From a checkpoint of a small image classifier.
Model: 2.51M parameters, 48-pixel images, arch resnext, activation relu, depths [2, 3, 4, 2], widths [128, 224, 384, 672].
Training: muon at rate 0.028, batches of 64.
Data: trained on short English words printed on busy colour backdrops, 45211 training examples, 12.6 epochs.
Rows from block 7, named by matrix and row number. Each number is 128 + 32 x the weight over its row's rms, rounded and kept within 0 to 255. All counts start at 0. Numbers have three digits each.
# convs0: reduce pointwise conv (model.blocks.7.convs.0.weight, 192x384x1x1), inputs 308-383
convs0.17:121137131095109132046125141092106145119119104100102107151152093163168116108113119143149110104187159145060094143094128151121061169115161152117132111163151157073063163111045148088160136093136184147124115099201119131115150056094067
convs0.18:108119157118094092144141113133099137155126131139110121088136143117115124203161131067126100185100184196180174173155080074075133126097167140129107134140134131131059129097184101117116137145140157141133108110161141123102134159145119
convs0.19:041126062190151130138159112096145149116174117145104103148121118139153122117140093127115125083096126134142135121097100117167099141159089144154160100090120132143180156204132136091141165187083105081123089145115162119110133075121154
convs0.20:149147120124139126147188112068154142111089105135120112102117125170131167125119094103105115157111232137073146086110146183155122122101092143127114107104183079151165183139118178133100136146094095166121150138145174157163155112112069
convs0.21:090150119165145218094187140153076111124126111110124141105149101159092140088101100126191112093112159116137085131087103111171160106145118125094098117088140138124131100124099098142097107123147153148127145144158168146102138130113108
convs0.22:156123056108113121131158126122097152144145163121098097103152133207118111135149053135098135145149146135134129125123125146119068184096100062135110107092147190084110137112165106141163200215175121168142171147124172087151148115169123
convs0.23:078168135113134116109085156151140084099168202136154119156144105123123085121121117172129135149088118138121112223127138198106167106089086040153100138045207056152126099093102092114163146150124125186148129104085139129161127081126129
convs0.24:083158080132191155066157122088129129172071154130124131159096130093184089141128135136102169133121222075115111090080173088129128124112190097195078169152162122169131169133109136147129082133111135158130143151135165143166116122138150
convs0.25:120108143115115140129111126105142112119164142146076106129152125108122102108086118147110099140134119195095117161151102132086152099150157117082143124104181193099146120117130123149144083135132117114103112153062041090146171113135104
convs0.26:106123157107149146098162128193051030177117125137119161105118087132086150132112102094136139140159168131161176110054162145147084055163090112131142156175113099088143121117109125136088136150104138153186098111096072140139128150085130
convs0.27:086098152117105094122114126152129163120124100092120125045069119112121220119123091165194101158116104139167105119125136133159156096129186073115181102107123082197206123068147150162165093076164150123079136103099103070111150152125144
convs0.28:073139137089192095138153107132085155129099107130142139062122107151094159087150071086096181144176079095115142123124107098165115114101158133066135126116134091119121122102137152098149187131182187115137174107148063074117142167121088
convs0.29:152059140124128139133174153117179085120194181118124070088096114184136102133147122115145159086174091144097089177102115156163150167126113088088169103140112072120103136099138097109089125126172116100123155132150126124099108178126103
convs0.30:095092089136111107106096133129056104133078131127144136145195083134145076126148103067109146118074114124111145148160131120088179112160141125101046089118119173039126111133154127168104147092157138155153114169118166122129230117125168
convs0.31:102104158133114147167130116021150132122134144129079107116142177106107124112129112142055102145165115137142113178127097097123119092133190122137217109101177162122111108109165173099130087153171186124104087086151097103150098150121138
convs0.32:141094100127121077119043133126089133147125233162170113113112143162117111136112123091093121153173167135122119116070191067123103124207114204083100135143144055157109118102110138131096127097101122111140094065170118134192093130133175
convs0.33:098104122146125158126064114099089154118155148138096185133073087136133148166120106111161132154138091150093125057117086146113163086120102167072132125117146101144117127100124160168149109095156142124191149176093179175102180108068069
convs0.34:083131094118117122121179149113203117123116105102097140101181099082133169112094140103206127129132186120072089131139129147110114143080149114115088139049063028137110111108129116090135101133123106113168121109129103120115179144067075
convs0.35:148090166151121095086138122156173174113194137131091114109148126135083101144204137140158127100108127175156094114160079142158107178080094074065097194156154098125112132146079100097101141125127126131094118144070075130123131169104115
convs0.36:127136117223161118181117137153206063155227154125102125088150113109165136115076126113127132133154108102133086174124108132159151126113159074136132127119098137121139095102114146119148155206095135152182161146122080094146089127161131
convs0.37:130169177108148116104122128157094164094119078131102102117140131137189121117079150135078093108156185133133132187197134118148124175159149166180120111112067150159110169142121133171132106105103176170101083154178147130105135103134093
convs0.38:078118117128075111098127138172139120139164151149092133101099102140164122126129164126132095176099130174135153110066152172089090094097094075176162159117155148165127129127087090138146056105145122143178047117119118128151136133146094
convs0.39:066074146110127138131124131119138112103139146135056127085112142111150095156179130104071138078084077069090121080177114178139152113119185144127184145132123158156101117102114156153132145082118143117093217100138112126152214091113127
convs0.40:131116077087110087162127106135089139158087091134159160178149108127148126148193127145105140176143125092139106105115164186101134151114161069162056152107134090131120102084142106136120150032157155133071144158224116161151210136125142
convs0.41:112096110184086095172133136098117160150064108137112123124132107153092149155141104109142097077220073157115048181091121147131106110065120062098092113081129096126160126145113100107110119127134118116180126164107083113129055096077118
convs0.42:182130113082101137105135106127130169148174127121130145144202102138117129104156139111135134106123140107090102139135172120104109099139190116094195136088067156107136172109163136085079095113119085159114048104134107083095114155119122
convs0.43:116177169158119185081140126149099087176139119126214151182111096149099113138121078116106137124117192168139244142093132158125179136096159139082165157107158129077155139165131095073125209083159139110137143168180204108108106161102114
convs0.44:105089059161161093083123118141165144126149152160142174126136092107146168108134122127125141078069075118139080124126167146107140149153149147104114048146083081120143092087213155135120147067144094115058087116153120144091094085157078
convs0.45:095096101096100197101111148104168090138136090125156089131123157165123096098136166090198115199156110073060162144100099099119110138157152104167063160112141145137137115131103150120127123153231124167108172067157103106118194157135159
convs0.46:142135140121081099106123134112164151130033130142140160097115105112132077120155144069136126141158153175096145165204076164145072188147073093109136132078090129138176195120112131070115120073147074151100093064115083144154061124085099
convs0.47:139133149157117099112119126095112086124150113136122164104154064135132130112125159156121193112128099122128165082109093219147144154051071192026101145091113156154109123148147148154104122139165122087154147181094155133124101121141149
convs0.48:098088141170068127098192135116133123128140164140130154093107142119095104147149128133097154152187051101108142172151176105101161061171188137126152103106145141108104111111129073121108132106103092129124180137185122147133125137115166
convs0.49:162123137092140168123136125106071185124144068142116080121087130137159128113154105160119136094153124089117032089139094058159153087068135112149115109139088130082125117136139104090097127196118110176103125191072104156155164066159116
convs0.50:172138134137126124154169136140100166145158153166097089141089083123114162099089100127140174146110079105102136167080166133123139123137144161085126141106189116062138066109122171081115118205122104164132105124120159116143160142135126
convs0.51:181089120123124135133069122173104088106093139113143141166122111112154109127186074126132131131137070142175117155094086108186125095126069117132112141144098113123143094125138135126194138149180164104154172177123155117230177115125099
convs0.52:101167166119135115146105153129155125154146113132203130123070145136137171155149137121121121097099116093122138120116113091094106188091088068127183183122128120157076076134109134108093157099110125169155102126098132123111175120131056
convs0.53:132154202155176108104096143169114170125138097109097123083128107068125119154089132142132129115079105140103145217155097143141100099151054122141101125167121187109071140165115144129201145161119141158157104108148093159085094155158102
convs0.54:122098139059101124065120121146107132131174125108172147195110101136141138126126181100132098132193152183171130134124174140143080105144101172081089134136148126153089147076156200115120102121162138123184114136118164086111152142079145
convs0.55:168096114137116155123168128164147124206159123105112072108174151114124126136092188138104122033151189047133152104118118154114204102149162142110054135107154117085114066119210121129093149077133113147131098143124137137051134132126089
convs0.56:152127142109117163122133090137108083136167198127109145157098151110107124097135164124149147101125093093065116089121133192102118083089153116078207111122145113175133126125101110111151109067129199113158159104107108154116062054101121
convs0.57:135147095064054131062153175177168171125124123131129128052186130103102109158172113127135116098123158175152123150125109140196107107105167103155182117156165118084165079076137115170089101101119132171167057120160119198135141118135131
convs0.58:174135125204095156112141136152084119107183148067140103116158074125125119174169069134122128113154140120138158157082140158148099142142165121138103174104075094128090118107165125144111149224123102114088240078068122124140131074172104
convs0.59:101123111126127146102127095145101107108126105124148072115165122140083145132139147054164124187090105160150160132144095158117139126083118081185127128145164117140046119115133117116137136122110112095119118145147120142131177095089115
convs0.60:136121111187105123087198132133126089120166081124102109079158079131170156126122125147075139185096119149148151168110117097121105104150197108111100110082056133110139093137140118073081156189135135112087113141087097096178108152092122
convs0.61:133165133074156117090118105086149073118131160137076178223150133108140156129116113094124114134185092103129092102133116113142116111086103092117144126114027095113100086124120135092120122110151149108113118115074085110172091162092112
convs0.62:050171175123153161101161130127086096106147134117121118175165144100133144147098092190111121155089151103099151128118132160099160082107120141165146125101220125088139114161153129102115146077136117117178098155088101121137139105139172
convs0.63:049070070088166138124091126120155128101086102110150120089123073113150162132195147174154165080127182132155117065138170078183124111100135129112135102098218206136173136139174134116132139101125108149167160095113156147153094088136150
convs0.64:144123122133101117070127155139185134130142101165180118104120151146152132114121120089140090122138123109030104150087113108126102099088207131127148149121108139064160141128087161129120123096130136128134109158090074120083143129154136
convs0.65:130222201093147109146133121210084106114119071146143071034141106165144082115129144073127164086166150130142115166131147128132145111132132139150145102122134175100146129198127150134149060150128135149160136138135101097144100137094138
convs0.66:086127149149121185112182096132143144131196127120105151173185152113121184148086128109101121196061083133099152196123117106126125149126160113154155162133095145112165136149163105136161129113125153136175153117102066131114159099087125
convs0.67:081127116113104093139141131148188129121150119129105115131098122115117149146146120150087110120126167168138158120092156126088126099125130082115107158125131215117187147111148085044144154138128139128083172124119081127154070113111100
convs0.68:148139103180134103094078117149164086111107191141147137088132111125134132111106097075098165096116132113082146170134182085092098125123162148126077120092128162149113126073082142149132100165174124146043026087099150088190143127138109
convs0.69:101108135143107093113087147122088111124120165138127081073062108138072158118055069131167116156209144124123161132129167155105145156107130120156124134083081134188138105124109205107090198137099152130115143138129157188068073150122140
convs0.70:126098076107099135118116104169203147114166174102126171095081142130135136120158152121138148151146179226188134124130116073147116113085106145170119141136185112148107156138086158123109090133139124113108203113108106079136056170138137
convs0.71:203144218119107111111121152127101128085118133107088121117103125165097127135071160218088143127189128172146189080127072134120157147115117135108148156104113162088093120159099100081125110041145160081128117204171148185155132180134110
convs0.72:153065177114153197077100156131185121175098103132184128097088110122099133123154102111079111135118095112205137125115127077107143118104096133103110127146131180176113127109107176088131098106109130111152183147139124145157031132151081
convs0.73:169224124169129168128159107185171111174108141126135129105095149152150142136143138110124141108099185105119126124118144147131157175123111142105098118134142159096130121066127105108149181154124154114102092150120099116121115141089122
convs0.74:112116193082102124045089131116095111120117100103098092113168203175146129138173175156121133142157103128126112133096111114154089155100090123111179148093181142125098099087128124089158162103165090058145143094163134076128174139138162
convs0.75:210106121120166108127120143128148121130096154136161184108066106094107139130169135215141123132114134155149113132128112104134103062131088063132121113104105102073134136162115118112218067134123174113152140096159113179156109113169131
convs0.76:122134167219123126101148078070143136135102152132126089114102079149107127172147103112097139138090082101132120180089132123132104119136128166101130156127145182096101120150163138144093117136206198117162134134205131121126116138169143
convs0.77:110138132123127109080138173086148078166119178126112134087087110103135073160108197134145113155144144171091125104107159142152150090139147080151132138128137111126142112106170134121065068128136177171102066135227188129131146145133110
convs0.78:115128126123129139097140140113137130128116073137128059154107183096141135134124152097139152110113127096098139157097156114157087148113202088116165136145123130107125112109156093156128128218095069135169109063179118130099107132129114
convs0.79:168119126127105085202116153179143166155122101114099150098152106152199125131137152129176130115105093119132144040148142108147129168099147125128097117156095104213098096194122129102133181175147121154114109080120134090103121106164147
convs0.80:107159108194121132164108129125131102128162134133150079089111103124184116158118128133117111116127113123094112111127168099124085090077118091107092141128194171024089117122129073087151110063096103148140147133115086128108117093113124
convs0.81:118120144146121101091102138119227157149142113116191138133177147138156150166129119091159096124134137195094160113115097081125123121097080094155196138068143091175131179147164117112099141084147080162204071088138176099121143149093143
convs0.82:126128108102095157114213164101127118164124168103122139086148170111102130071163149079093119101174122170122142183111122117123115080174129146119241138152178149108141116100154131146114121067104178138133145185209103135143153110149223
convs0.83:119133133140126191055141145132255146125135118136178145107171137119142107117155141131170109177106206162100150092133129116183091120078134158125157115116128106112130172120121108081096128121151122150171116117147134126052115156117131
convs0.84:152132096098149130166150120111124114108122130135103162069192128106088163157158119140123144126200119155147163172107144201111114114068149122124115124146144114108182161135150107132129141099114117151106162087101125176067153201108176
convs0.85:151114094176129137097116131116066100090191140165112123131109073121146092152142125110124117248162069058153136104154143145052158144132243108167148078137134128123163098132124177105124095171168108070096142126045156079169103173136123
convs0.86:045095167120156124170078127109137129097088099145073104035128129133148161135158085122172114118174127094114104151128100176182137157169200113163078093095141096104154164125132093174099074085078121125100161145137074218134063107095160
convs0.87:110131137100122179138124131130104102113125138140166101125144113107140104132104121109176128156117099173184097143099117195097101096141076117109172130115105154169118088142147115126106116096090118122167079118108064146132168078181134
convs0.88:223157111230123147127119119167161095109117153134124102195103132126098063170156097146134160122140146094123162169147139102112151096120096108090118121090106104112167119139158148069151100155109096159126152076154153092107109119173098
convs0.89:090153124120131116139092106086133161148077105129179128098076107136147179099108156099131172149137132089101144085145089081123159102145114097175161113109128082166163155148117107063106158178100147157161167159122148174096122099112105
convs0.90:089096241097132118063146143154108089087103125113193116118116155106127124127103154129127155126145120146141181121112123130109106179124027102177143127080126113119127142205110162145113105108137121159106139157135139148136084135082106
convs0.91:148137139150113255123139142153138069122087104128114167132092112171142107112099137027166135150175105090149082095162138131136103136123134110139150153172122120166109127084162134132124126164115106094161160160136107156136135112058098
convs0.92:095128019148134161165149122149147099151130140124141172136152102082142112106129123145188104053081098125169107139097143114139143103095117163144046110186169087114121114163108107071126118152105143169159064114059115140099195119126131
convs0.93:111096132197182152110144137096065132129142154110111132127161123113132173144151162106155138119129067131082083127128148034163157152115119120140147070104140149182095132134184079111124101115118129111066179103194104152158110125091108
convs0.94:099138130146121135139108131099134117115156117118119102098140123107137093133154175087068105133160058129101070083143155091087144183093132113109168155144140123159067089127083160120194155122150122161125147146131198119137143062076076
convs0.95:133103196140120142091154162096132106132148107110086070201140111096121105114146128095098066077138106077111104193126131136112145098170136134163136096149160066167127097149190134177168124148148082141114127148147127135171122116159089
convs0.96:088110125151129181072160122136065139135198135130131132127105101142107118148184096147094152087189164106118132137118129081091137130112118167096118113148148138181122081172171088180139066108144149136111120172156086130118113123146116
convs0.97:100161099183098140091087096098098173176079134142214157111122081136153108136167175081085110155173167167132119093146134040164117101156209144149084157085105070116145127086117141118161144132109146118197072162156183102085151079123098
convs0.98:080106159142088167063208135144105084159161101120132107037148105116125074153130200064144107134122084108117105159132123128159141182138127112101109109155165158132139111142118118171128174068111125090091121102166122129128132170134135
convs0.99:121157145084118078103121118128149089093173153138142131166076121107156099097141150068098131132095151131124228173106117125067185145102165100103147117134114110193160134093121132082082128110119097187117096178139102128083148145118116
convs0.100:146090105141150111086089135124082147114114087154150157107143133146142128121216122141097128148101132149096127119116122222156088104105094204142090094141103114105135102120101176090102116115122195139149111112090122146146150102108110
convs0.101:108143146117145134171102135152151155086090194148126152108140112086098102110115094140118132156170151149093140123111120182124179081084115157131139112156026115168157091109132129082169151124126110094122100203152177118148142125074108
convs0.102:133068137122072121136104107133103162097096095118157107202127140128099139100149112172090093107119207097168189085099125061104127198092178100129080150122162132144130144127125152180076174121115126140151158106137111131107117155138124
convs0.103:142105141132141095126102138136155143125096120157089127098136116126114086064149122127168176105136170126167113089136144090163166173134116120089235157097138156094123151117150107145139106103168129106154132092126129104157140113141108
convs0.104:085145114159113108096124142124139112117144167109113115123103117130126103123078142171114167135165105115153115083135054117125114156120122114142071161188088072141135147132174135232111125098090078117112107168086103140166120155141140
convs0.105:129163100147165141115181115143152106127187142140140167093183080125155099131127069135099130145163139176131124131082168126180150123144090153149098130101139115135090201167130148141102086080089097139176102114150143157120124181154109
convs0.106:154142169154189162120181142089136126135110080127100165106142117119139128121125115114139147106227140136152085127093126128182144149150183113126125135116135118151106163128106140070122136154056108160097139107140162148133163161166093
convs0.107:087179154059170148117164114089179189136166164144146080173082101133094121123095146124172151083063131130160166175163118130140110145120168169161148144168078091133141141159193150148126104151145111114032142112090158082162067117124130
convs0.108:127121112113186076129124162155172125128117129089104127153126126136134147137121157146132121175141032159156202125124135168112143120151101048110084151167145111118129142049124172142149123160163157156124131092087136149131086216160130
convs0.109:102080110156099185164152140138133139196167115080137125160086105118096140088101118100078129114166153095129141084089106119141121088131104169109146127197150216141147134168153142125136121125163105133134194139165067124145116163128151
convs0.110:143110116103171138080131112145146184162050087133108116148151123104131130118145105148083078162176123105191144131149136083134112163100181083172201121150093105143138126145093110179122176094137164150157110217162227151152141166073150
convs0.111:115119165156087110111034144120092164116152138177094102100112085185130158137121130130155134093196164150095130056122122132154086121047178104185096138169165156139113154156112069098197170122094111139141186152129101110143184143141076
convs0.112:167119188069118148150103149170171123121069099155184115153121102125143102084139179118117148121166143175108116118181098177154178156154075119144117100158083118113117105071126147158115113138073107077097097105149154109133109100119152
convs0.113:148132150108123128075159140160116136185094111123155186174093072095124120140093154124108087149110167183165123119080100123149102117088141079137070100135106054100116156087093203100113093090117110138085144107131093180128116131082127
convs0.114:109137173143122072141133099134126069080135127114131112136132157073120107095136137144115166078194095106173139132120129205121124129118113114103151133135123105170074112113167104121101098097092148123142099108197110112115151077105080
convs0.115:118131086109087146123108104082136129115163174103080146119078078133111054107151142124141136159139065153144140111132128131108094117163097097050152079126141198168103122083108110185157134089142155139112048113143114137179126117103099
convs0.116:120138115140099174177097113127126122130153092136071110073128113129154086103124073092069155118090098065132101114123113134113120113099132155112167151109132121148128140087127141099160144119185129157098148170168127135128149123129160
convs0.117:162106160156132162055143103115116108087194150131140110119145035144113135135091123147128153136098132112114165087111137095177100103078142089149159153124134120169138155134118110169112160136091076097170141103157116133173099124170133
convs0.118:161144161145125118159139083095094125144167135115161179117133090153111161089146068057135101123159107146156109180129108174072146118095149145104158114081128106103160111154125115160156089165104107161122122085077112096142091093148155
convs0.119:055119106113130154083124135131084071139122145160121142129083077057121117117119132114134112110143164110116193132177106150105114137102144113127117113165156221078077087116084206086129135133140105128112168062094128067100092138125076
convs0.120:143096179112139144177118181122133173122137102157126139102187085134158147114127098102128135105116123156187110184107159127165073133086094157104132108111141167171163080098141103078138111120076134134193077178103044120158124118156086
convs0.121:149155166170146110150171120114115065105112103117126116066138155111144094131154114091102143100149090136145132127099095101106107085152133101149096113156087099168093127135189126110142083098126100156208099177102151128048085132106127
convs0.122:087075156148162124101132122075081159121113177118123120151139152176096065154087137131130160120175129074159162156120132161124085166092138106113191118141166140119120067143083138109128198161102168088085087127137096156078135178163083
convs0.123:109124116167132171160153101176128095189098134134107139121137170146139156193141135154115142097126175106126149193115229102125069128091167115158206201118167142140090134100143180140148146105135028154107120104197110085135098101118130
convs0.124:077102143110101135088196110106095135123121087118194109095146130114123148120167121111141122136108114148120109095110101092091081143046124098127117121160067129133119094078137096081126190110177112133144146150111123118137103158092117
convs0.125:101130123108125143093187134188173138155110138121104114214081084124092183131018128186106103172134110086121213044103130108177130113141155060108141140134079136148124100135147141173188207156145102121124106147175159109061119166090131
convs0.126:114123117138193134104086163131174126128139119116099135124144146078122122167106156120133087123163136127099149134138094080182179097135132198134162131112176115204128092121127170147178083079130115139146151137180120170106103126102190
convs0.127:070138079090108130128082153124138122159111118127140096108171086121143130114077071126152124087119116083124176106129099144089125105113144121097126140113153131171080159097093181144099124138103129135103079135153138118097129132085108
convs0.128:134172139125167139133150112128137141100121150135100141108070203120110166099160160143129120116102070140107113124146172174146064141207161143093118195135126114088131121112162138065159115113154079139144148149147094141082057121123110
convs0.129:150087095161135064115078087141114119142168195142133158111106083118107106109119158127101126065147120224108108126156118117119115163105156101069119128111085153150094115139099085132128125161114079146060159139122126083134161110093123
convs0.130:070065152095113146112131090176155118116126170121096143146155124138112118161098151088128133140203151110174081091165142121067158207068086102171131070133093085113145129137084088159141091044183117089125097106087127136107090142149166
convs0.131:159149161109136109070092132147139175157089101111092118096169197142099144136124129102129099116145102046119130160099125108110103124126137159150171144088151140150167116067095134111129117149123134133095156088150122096057111144118121
convs0.132:086132154128095161136136139136132089145139036119114117153120153152087149130143131177096076114124052136107154106129054124151119134147134148118101201144105146166153145121178107165174152093098082097130105143156111130143164117147157
convs0.133:145064100156132106144139134163117109126152126161097151049148083171105132135143131151117128130173093157138111178086139176160135128130133152096129114113127133234103090121110108076094140156109115132086148136087163116181146176122110
convs0.134:123090148154110173152152105133140120180126106133078142104131082145172136167120120113135158108198191065117186180153141081134156157090108086105119110082138179121096137138113121086162177116157073160146136108184098140099096130113149
convs0.135:099113122089141149086162115088113142085118104106120126101134124068113102134125085130098086125105111098142156129119108102188114103106084099110132126136110116123205100161125135096165156010124108138164122136183165134118061109111106
convs0.136:118093066129159127078208128161125081153090129109101130110165125196125137109107105072123119112165138093233121099119134099132105116141142090145159133116127132119147148135105116061129119093194102080136133146129133155123184141132120
convs0.137:139148132188135073131093156181117167110152063121112081128195119117106099163058127105177110120119148084195095111102131154163152135150169102073120137111153133161140161146149153159103105198184119145120165092153172195153151074146122
convs0.138:141136134152137118122134156104110130168197177126121180166087117127120127167061086118138142155123127070113168134105130068180138169131141150129158126085108113138122069128113148123078067100129111099109149139109124140143159130104153
convs0.139:116103149114090168134130115091104143124171144125100144122077143119137152118153095075161136247095120162143148045108155147104152117160233116148130077207109122136154149171150100180124155164094112120122220083174149173178129097124089
convs0.140:102146152115160140188177107078139123154226172110166113097065121117135144097146112140148187122089138123162073111143135122069123124062154125191061138163173125097100114074202147165101147098115139145175151134077156104101129147125110
convs0.141:166067180120102136094121156138112108089140101139037157126159145152148130185130158111122091089141107174106096130138112112127107151164100026150123141075072177086120113120122123161114105115184154107127118044181106157126110162113135
convs0.142:120170149186129122121090139147122141128132158145117123168113083145139137148122161157163128075103124160133103151125116151191134083116134154146195119145159109132135122108098151077178159105093126129166140162076110155120106114139105
convs0.143:111088093139153123123103140113216114123172224131121112142125051101104136120143169205091164171143209167162156086112124068084159103116128099137141120144097136112130163134125116086169140124091138110172092147181109154109109077092131
convs0.144:168119116159090164098141115129116149132155125137143087132114068114116150092130064139106149181156096158174137241093116071143115118057150105130159153127146135194132111145138111120129127157144119134080147102136087112109139107117096
convs0.145:126126245122108074094140114156100126154145117121120136124073127089146125109144145131139130118106092132096168122110124124181080132119125128095134122173121137155093133112144148143163133071135125146107157164150137120172140126181125
convs0.146:085152139090130145086124155135134193122096142109171170073137092102139109083119138140112133125137094093179143099146122141069071150126115143167143155130101134119149098112135136077119209027147107192131127098108122147127234094154130
convs0.147:112151134162116148130134143121132150138089024096119198126155136089149087073086101135131124137138158139147148140132058106117125115095168171129166116158155164149111140170172116117102133107131183127120141130181130119134116133121072
convs0.148:133120190132106105152204102124109120112117180126089116088128127103137094139131165099163123137102183105115125089108163086161142153144148152159166115133168078069138068166112131166112122092159156141145124107177112158106165188121138
convs0.149:104154148133145119141094116126120139139137145137118130100140112127110133116104117112153117122144064161097102111112107124134137153144105103116076082104179099126081057081120098207105074039145131158137077134168139116170103132122114
convs0.150:113142123124126115118169117113208124108107122132106124103107097111165121149126131112146115190120062189126168153171085141122136126122085073106100111158144123101157104087144155112117108179145088121114095057089089121133236120129079
convs0.151:175122133110148102107115158135120102111105128153164120136122093115156154100151135159185134132146144081189149113124104120089089183137132106080109150167142136125179121150111087118121123107143122119101050102104132135043133103147147
convs0.152:135156048126129116106112119078126132135128141134122143205159073163128138120169113212114146079112177144151137098150094129082143165160123166144125114170127169132133146122108151102205104099131092120126091063102158115147112146147111
convs0.153:136160160153096113172137136170104170119027087118165089118126088192166114126111058193141133091163099160117119137068157113111129057103122112155157151130115168079123105071091091145096119085093146100088095153146158078131105107117110
convs0.154:094161192143134153119141118116069119127194215152038116176059078138116093137146215143132128070132099076125118113155096090140145114133154102116133152081140093120139179060134061174122118172174132106103146062192119150180110101133114
convs0.155:090137076099121148179092127141130076139103174143082102100103112138142138142083122102158124163141145094128124123116114074108158111127071113100117110139086117111160138146076084174126166155112092179085132144149153131108138079143113
convs0.156:083155131124088103134109104067043110121147094134060077169098137075128148130112113184103139124163101077140107135073150094129076123100119122139204151084125160181116166208098138105149095153083108187144165116126155131099187118185135
convs0.157:120130146154089188111097125123117150089119072135094106160100108163114161082157110171112118167180138175167108161142149073089157091040143113171117163099133076102133144087084155148137143140093148128131105186138115124172181093135152
convs0.158:127123045056125136112171186129158114093105106104153141127090187163141174102067140143105139100162141143141154097137164170114162169108158141196104186168131130153118121103177135147119092138130156148155126098141127147163110157070097
convs0.159:184099154109079120160084103114138063149064089123093148170113202130076115078087152159105157194135140148128077151105119157166101093124106096072129102076111146150110110137131103098158152073150075143046167131118147167113103129104085
convs0.160:165112088213148082128113148124111115100048158148169097150133112118156112139126119131087118154116198183143092176116125150146080151139107129150056117150173157116190076135163108098111148077031168145132086206103141093163144093112073
convs0.161:193175132149112115161089107114086141095153117153116103179147135173141080121154129116187154133109080098116170156152137169102155155070130158103159156118134113088131112132120141109105130144068098130099082150144133150101120087168076
convs0.162:073165128114156160103131140139204158137130083112051122138127112084136102138056128099167127098167142082036155109172100069114147149177137101137134168111129118143182129079133105093138064113050135148168212126137131116119164195141157
convs0.163:120076150116201147115165089162076077112109126118104172136128165164085070123167143078137133091163102125154138169128147152128114135158091140162110129089114098154161138183103154122093079150133067140109172145090108145140126179160165
convs0.164:126101129147104110123218153142084170086104115140114119143059073088099147084136164174093132142123160116093131139109141144177173108129100140125098143098161090102113072145108173059139151106163116111200123141096173141132134127127076
convs0.165:099136147084132084106139148140163098123094136123121124133118090079105118140123099156165105136089158059132193139083132090122106091082160152098170095181136146056119062130107084200073089106120107098137172069148091103111122076079150
convs0.166:156127106152172106159126117131211130119139156147164082082189077135121125186160098104135117105127097152145160143178121096097146120169192098116117164102149097135182098163238091184140158181146173127043159145192120097106123127076136
convs0.167:134172099094166117044126146131130097122117139140140090105153128136146097113076072139108153066106108004089171060167142109113147117121190151092172150166121054162159138111078193116125080134173122139114140112166143126120156109115135
convs0.168:118139119126094140159131124163128154129080137133129150119097130166138106177139153134157101162196154118134142128127141111140112194081138143122181136173120139109142131059130065096144184159113118124120133138151070157181064104166138
convs0.169:128143136078137192090133138108197144110110127088132095162113178097137116140141173121147191159071116178207124092085053103114134147141195077170120079121116123115109118093109091062082139105142175129125127169126104177098166113122117
convs0.170:122163080126149115100086134127098105124156197137156130128106090136106147102104116160131120136120125081081127183161108171124190139100118120122158126101183083138176137142173080083140094172149101097148136112087099136106126120117073
convs0.171:122159097097135150083086125210172133125149095093130113137123136167123139119177098108173130092130112096161162105146144135088140145140146132141045138168080135158139118104140114143127064086157111108174120139073103076151117154142111
convs0.172:147141103106132125085069142126076143113143146121119092197103133166113122115166129176177128157097176115144115112164112087081127091176182151150123115171093143145155200128066137163134107038151131104120115194089166098122134091111131
convs0.173:174181174072148170102139125150183182114156153160191182106116127086128116136148136112169135204160083166138126155146135136148116118091196099112104128130145180105150167144139189100136116164133100105097191084099194123102140110149110
convs0.174:126138108087135105127133119127104137129148175127163112165056162120144112103130128061134151109162132122101181110126125118130103137140078140134102117082131141103155140182137143143095124089152147101158072152182100097080175189134101
convs0.175:148098150187097143125122130153098098145143102108131132103116112071135102114139093140169119127139041095149161151092087120139097117104130152133147133142126187155141167081125079186152142075143091177146114169169112144198085106129164
convs0.176:128073182100092142205101106125173090120150142152134162089103154113139057127076095154164130139139151110141107040159124154112115096105065125080123146168107145133161122148149149125164177080143119112134131106148148085105147160123104
convs0.177:111140079168127085116146150102147153166199150148101149148113065134151112138092110183132152120196176098132135078168098134126125090091188134119135121119116131124149152151185061161158085040161068059091147136156154097153112146097149
convs0.178:128109061129100118177110133152162125132146203140128169116046106127145131147164196135140178118133104167145149186139130134122106132130130098148091118174142119080116097091082172124142143120092089101147076111166147173134157152088113
convs0.179:100180147143101155128116104128128148114064131126146129112135178146178114106123165110126122108096182069097147167143155064156117120154109150166095141066097115162102091165084114145115134087076101082148144150136129097105108135154095
convs0.180:135104229151119145105154150155145146083160100131107108168122199135120085084115138190147116193128079081183078136103082093183148103119105140156143143117155114136076132085186093091084124154080143081111161082138136124083103137130137
convs0.181:174128139099127137146094133086062126127106092112076114148106125117140113089166101099098088149142165154120082096129115148189173169136143122130083077135119153158137176157131135137067113166118077149142120119139116101147119128123159
convs0.182:170145122113111112175151131125153138113117137124099075161110101171100113078134173130125125167126080138127188161140163142144174209112200126080117102171166128130182147144091104102093182108155134136081184199124147113149124164161138
convs0.183:156148156159109119082152125115148132148120133165110085130120138090147129173054138135103110148146114118054112089110113181095108129144163080110123112151137117132183133100085165120170151110096156168166102132145108042140165112118120
convs0.184:126184137134094146078085126130121078193200174155144139155104102139157114114116121114117181161112096129077125113061117089131141151145106102038125109103113081127151121101084156096140123081148115109141100128045142122090146124127123